config.yaml
nesterov: false
final_lr_fraction: 0.1
warmup_steps: 480
Rows from block 5 of a small image classifier, named by matrix and row number. Rows with one number within an expert belong to one neuron, the router's apart. Each number is 128 + 24 x the weight over its row's rms, rounded and kept within 0 to 255. All counts start at 0. Numbers have three digits each. After the name is the row's rms in percent of the matrix's.
After each expert's rows are labels from the 100 images, of 14848, where the router gives the expert most weight on average: "responds to" is what is common among them; "colour at peak" is the nearest of a few named colours to the mean colour under the peak. Only what is clearly more common there than usual is listed. The data: pixel-art sprites of 400 made-up characters on tiled backdrops. In brackets: how many of the 100.
# router: router (model.blocks.5.mlp.router.weight, 8x128, trained with AdamW), inputs 64-127
# up: expert up (model.blocks.5.mlp.up, 8x64x128), inputs 64-127
# down: expert down (model.blocks.5.mlp.down, 8x128x64, transposed), outputs 64-127

# expert 5
router.5 106:145140150135102112102164119156178101109122139119147106101107153150163113110134140096131146169084108135097135108093164137129137158099111159143117105128133159130168138169158136105094086126079136
up.0 108:128111160116117111125128122143152141132108100102094145151167098136099136087166128137187111114157131109098147108122108074163121116158093126119137124183155157105142107117114113160179089158172120
down.0 099:109140138110176118140122135114154138086139125132141091103123149132152091133138156117155139121093090107099149084127088145141123123116135127086103133127154161082107150156143124136120140179139135
up.1 102:152119094115139106127128134130123135128160089135145107144095129109158133128147114121128115171131134118112158116158150120110140137126158121169134163152123101160195133068136144132126135159163151
down.1 105:118168112113125125112128127113111127176117125107063153127112145152126129115111133147115121139151127149153154170140071130119146130133132144107144143128137145121064107147150138134126127149126097
up.2 104:112170131153155107123117150180102111139150096140162098080104144123088108157157155144129134136145182150150120114101122125130141150130081116120119113130117140107123085080133092111134118168116128
down.2 106:119120174149170155139140106163131136099105148126105134128136106141158102125138138123111132116152130123142126053130100106127117131131123094048147124132162109069147195124124081147114118075126141
up.3 114:131139072139139118129137153105143120173159132101146121105126138201103116143115190115134187154090132132067113108149102114146125131092133128136107130115127119118106147157145143094090151140078134
down.3 099:121156159120144147113111097116115119124101115144127106129109131125138138116117114161152141177123162110108109100122097156127110124134124128144096095120177229116123130125139162146125120185130093
up.4 100:133137163123150136118101145144109116102121153082155119127108137104116131143135182166117109118127152142119097105141101090168147114118097118134149136149109121150105116126171125149121131168127066
down.4 101:106111064129148146166148137136145139098159125142146156122120082136100114137119080114146127137134136124137139108137115124153120133126122117124111151135140113106165101095134119145141147065138173
responds to: green (32)
colour at peak: white (39)

# expert 1
router.1 108:144104137102128129130134150140073146166146105180147142128116140123103088129139122156147122098110125119124076123129164178120101127146126168124110123130081121172082126116124142113122086093140139
up.0 098:142148107108114081135132102095128135132141101154081134145156126115097146152069122084101118131117130135116137096146085095088174111139144124156131098127115141145159094089121130164110119100150149
down.0 106:115063139145120147128141097115098115073130113117176163130134123160183167124129134115112128074097124127159128130131133109149164133124146115136150152131164108099139141168139133135135141126176117
up.1 084:111162134154179123107109098112135143121101121128093134129178114161125130120121157111177131172166102120123121090085127107109161184139141143126120109108128131143101159136191115143165114134146137
down.1 086:138112088117129130117154121150158139125187126140103143082146136163142120117128073165170161138145103129143134154127139137164106136125149130153148154130132108098124130154103129129115138100115071
up.2 103:095107123135116147116185131105098152149105115106129100161162105165141122123154165068114132122165117142132164128111119121120172112095115125144167154153112128097066117142130118110139149162142179
down.2 110:123153132148139132122125122134113125085199146176137133144153097181122092132120117135127130069102145115146134183120136084092164141132122073185125123129135139095114140098147143144148153151132120
up.3 095:124102129138095065134103151130144109124128142077114148109136119070107145125109101156147135166084143088114119091121150180119090128107106110120119103097128173159147096121143152100121139107131133
down.3 090:114169173117106110165118110122112129106094107145143115113130105173151139135122145143077142050148089114108154132125104098118143133130144105119115111130134119102135159174154153118108118130120146
up.4 110:133132125144141134153103119137186121145130117135103095115119117104126100081133135131182145147145149100108120124090140091084119137144111111142132136154183142124162174107132097196132151128133123
down.4 105:124118124135166137139125120132094129103144121140128142101127108135143115129125147108166142078162135128128133108131126115121147124133127139120106135128190147137122141109137140111125124173133160
responds to: large (100); green (63); teal (37)
colour at peak: green (76)

# expert 4
router.4 089:089137151110124131122180132149108156100106115129160104132171094128128134157165092136141127151145087140112122112113135158122163093106109146133118097131120141107114155079128117124119150107148168
up.0 114:121101138114152103121124116127159111156127122095115139181186094116123152087143124150160139104112151137111150137101101104135132148112095122202115183124125133121123156117110118122175146159137122
down.0 098:135120074130115148141144119095104142125113139126148133175119181119130158127102074134131159161145145135091152103140118117134139125135125130116124148123158193072188130160127100136102131085143155
up.1 108:114116142123102118121097116142109113147125119148149116132124128149068130101088114115106135114141149114135117148099095105149141151150134106090169111124161162090165159124150171107134127127116111
down.1 107:133098141118135110134119121143136141101124143131195132126121163101099119121143153135161135166101123125086129173137153109136122130119140120196079107129160176141018104088143144153144104192117112
up.2 104:067117138151141118119118096118139140140135128150097125125135136113115125091122109119120187130160133123085097154203166115134120135114123165150143155144133149111155136135109076116147102104123100
down.2 097:141115123141146111123133140146103113106190115131149145167119114133170154132120106109120124044126131121164119113122102147166114131150127162134137096131125050134137136097163099122129137146121107
up.3 093:180161171129176110187147121122142150151124159124123101093146124084048124141089181132112149119109114129175132087121143148131139128110108125149117145107152115145161128166150129123105095079154115
down.3 099:145137114121128071133141136131105127159099146169112118099112193138099138148150142158141098139115125128108113146120144113149098119151118122104167114126129172169084144127128181128104119110127082
up.4 088:137102124127163096113126046158090157094106116112140085129128090158158143147072122119143130129126148109132108096121099131123139128124146124093157121122118135103131116099191157178113170156095123
down.4 101:113147147151131094113122170139112135104185118116132145120146099066123141138142150075091141139107087142186109146129111112135137128135143137130172078126100119142124115112164175117123125172120131
responds to: white (47)
colour at peak: green (42)

# expert 7
router.7 110:127091073182158144159137161099087185105075145134084094123098156146155137147132146124104101122125109131099128135128117123115139157121163109163108110122119118164100090098140102125157133116145129
up.0 092:070148132103138133128129091124056128122103102117118090115119130126126129104106121146130141167121138101120135157115121138114141112090144092200169088154151099140136158124139083101105097126112165
down.0 083:133114174145165115145133134130171117087166114127186120120131098104164165131098100110125148113117087130126125090122185128129145137109144109136080128132148169145087159101148133113137130110132182
up.1 099:145124099110169102139102159099140136147121150132143110091147118115070110112099133149120145126170117124115080129087140175115140105092110138132126142137124133162095107124182138089136150138123135
down.1 102:133112203161115111132121132145076134096162128115158162171124104112146140137151087101101138143120145137138113112134108080161177127134128126111107152130105098121138181067137126140136117127153118
up.2 101:103048152151136114100172124117109124134121131161121120170130151134103096118144117097174092102163143176110104106107083110144119112090122113145144147112140122152121152101143144105109095090112131
down.2 096:129178145122166130116121145130148136123091162107111129131127142143179164135124119105086127124118126116106125153137147101147102130142114126105097122128107093121074165169127142141129130149151145
up.3 127:150107104165112142163128102143124152126104135134112152154133136164157107123111118128109173128093106098133129123105147094109068148127124152119120105132122170079131122143092108115130120114114088
down.3 106:128110111126126119118126141131094132097131141128174119111132128123116101129131118129094125101126120129119129124130119105130063130135132138112190134130138174151170061140122173104116140108135140
up.4 102:121116188140149129098134123190088129129153126128166176149187122112155106129114132146133123105115133130177113132106075124131153124108125136096125105127132107139133163121143121184170089170105115
down.4 110:124159140130122096139114100138155135157154147090116137127117136114103159110145156113065113111100102127168110128131153129155134117122143160117136116122124109105172127164108102130107116147156162
responds to: orange (100); large (100)
colour at peak: orange (53)

# expert 6
router.6 092:146124088158120110137123110145105152114150118096118144123131141125110118161136132130120113154162113132143119180089139093156152114094118140162112121135132149155089134158153137140147150182136166
up.0 083:151135116164161099139164099111127125148130121144126154136142131130086186116132103145151115092113156125089119085129148158090147162091124133166141108144107138126090102125060127131094116153118131
down.0 092:113115151144132174147116121135074115142092127175156127092141107110115153125103125140100141126129114117180134130136116095119115134093114127106202123128177157110109093100175154178125129144108123
up.1 100:087105104119111126143136117079151108167139131051123144129141168149175106122114131129128130134162126129111120122148163138130135138109151093144159143134083115156101172146180101136125162118136102
down.1 077:134134114125128116130124094103168128132131138153150113133102131107146149106118065105180113130115117155139135137141097171141117123106137100105098107127157127114202141123136073131123120047124180
up.2 085:055149127115199173158122161142118123138100131120117129123108155138119145155138153112143126153125107147137109127124112080121119133133101104147118099122127101112065100129150060099099141194127147
down.2 087:141139138106094153130127112168126094118143155165134103123150091131077095125141159179129110150125128125106153124115143168115097124132126155144108123122132136104123170138121112130137125126112151
up.3 092:122134101131147122124114136118112129121120119139175125126143137166143143119149145122141132151133195135101157123172096144115133141146107122129146098126146143098150201103096099097074150151105115
down.3 096:138110057130093125146137138108085141130150129060119151127118156135155135140143102136158142153086073139079122102111132102111130136119132148153142075139115122079104100148186173136141152111106120
up.4 121:090165149152123098149118145129142134164124105118110126158177133119113127150139183108166113116126170146150125170128105169128112152108160076115088137153168086096120133111133154123120146122100137
down.4 106:116107120162143090150127144120147127117056124068126123138138136151129138139139124136108142108132130147135122143127104140116153135144120093162153181134152101129172094145121182115145145073146105
responds to: orange (69); pink (25)
colour at peak: black (72)

# expert 2
router.2 107:134140099129128111153109086136149103156130091147148158137133168129169093130115119155180130139143085102169109102156132087121203131116145100087116092115106130140143126103144144113135111137106151
up.0 109:129180182135161116155084130115134147162137153123118129111098138117099151153111097131098159155150120123127127096129122140096115120123074168126071134145134114095162127131082128101099117128141102
down.0 098:145131119137144113126134147127133144167104124118158113125142127155108198129128111146144111119123139139139133133139095119121188133140116165121141128133135101081073098129159080125145135085126113
up.1 094:146135143110107187114164160170127126106205137130138125105134095154141107117138140141080113172092128158134111124130096148109142130099161129174112131129157123113138147154108115149125151087122131
down.1 103:113141084115110116147135135113112138137159126070058110079141139157100125139128089141121100121165147126129148144130185164138067138153116167119100104131125144128143112158113186125148145172120105
up.2 101:133105143125125130104126097081168110132103150120110153157177160136133155125108088142115133114136116102129169104150112068122182131081144115161126168138117135080165109146099172111133158197113132
down.2 099:144131092144134111102136155139146133114175130115150126123150135094099130133119172090133146145102112126149129151128147182136144127144142166141160115126119155159087140072086133131124129077132090
up.3 094:171070138107126085146138098118134109115130130172144156132156107125174126132104096127133125144120126130134111114132131100106175162093133157169094151139094160104143126100132190171112129094128128
down.3 091:112158112141107127151140131135092129145140156062167131148133179096057151135128120105097119086105106136125147187129118149131132129135146144143152133131117061120104203147107131155115110171120149
up.4 089:126085121133177141106148123140119101104143126136106130121123081132071162122146149114141124142189141116093151094129126145160129124112100118145118117132085179140053100137131113151175132105136120
down.4 097:133181117123120125118129118141128131143118134153144127136152133097105175110142111117114116090128153132124127129124176093140091126136127152119080085130105118154128116168136152139110115121127072
responds to: large (100); blue (70); purple (30)
colour at peak: blue (31); purple (30)

# expert 3
router.3 092:119143141096115134097125141165166111092111168105130079101121176121096118140138134169135154096126130085143144164119098112128085116114115134150144123124146163129140138111146145156123122156154124
up.0 088:136142131110117143159139126095106140153077124128129118130175151117071104111152135167143098153116111141129169151082132119137113120112116136146113120160074112120139119139146077157131131141141133
down.0 096:124110114154115137123133118132094121147165145120105114121134109115059113126119104110140148101141178137081128145123145122139148131117131100128103129129104156157084142144104141175132113151116102
up.1 100:143112148165149099061118126113134148089119096147127143109151091116127139119121089110107121145159131100121117103106105159148168128128142161132135121130117098165104104113168148140143131139169133
down.1 125:136062125145142128136128124164118129123125144130152149145097097149157165124149117126145121050104119126132120126135133137118178121150131148109152106130139137078114100125141135122127155140132140
up.2 101:127103105122114080090096116116129128142094108145122111144133151095115140119134142109188087129170112125141141184108133121110110146134075122131125162105172136098163111127119136071109127108163106
down.2 093:156120121130116103124139126110128142084107123091135123068124142134106102132140068122131123143137099114117100142134190133106129128111135137113139151129059166136120157144133179138162136133162125
up.3 107:095146108117148098104149171121101128116113120126121180126148099161127136149124127164096130135183168108157144135117159150150130143155135135146131146129151113097123133088159182070126144131131156
down.3 094:127148150133135103137128121137127139135098130134115110085144137103138155121119150119149126148138114124124168186131170118122102129113122074170090091126159145118142108208145180116131105132093113
up.4 099:092086165162127118140178117163122134127120112142136140166180122115142147083133143146134074168119146093087146112110118113137133120100120131110141165135146105110128119123148177139091140084111104
down.4 092:117148094141169109126119096100104138144149128158086111129158100117153148134123123163152130132094136143136137110133120099147091134128135117143192124129129136107134115112104135119115147161124091
responds to: large (100); grey (96)
colour at peak: grey (89)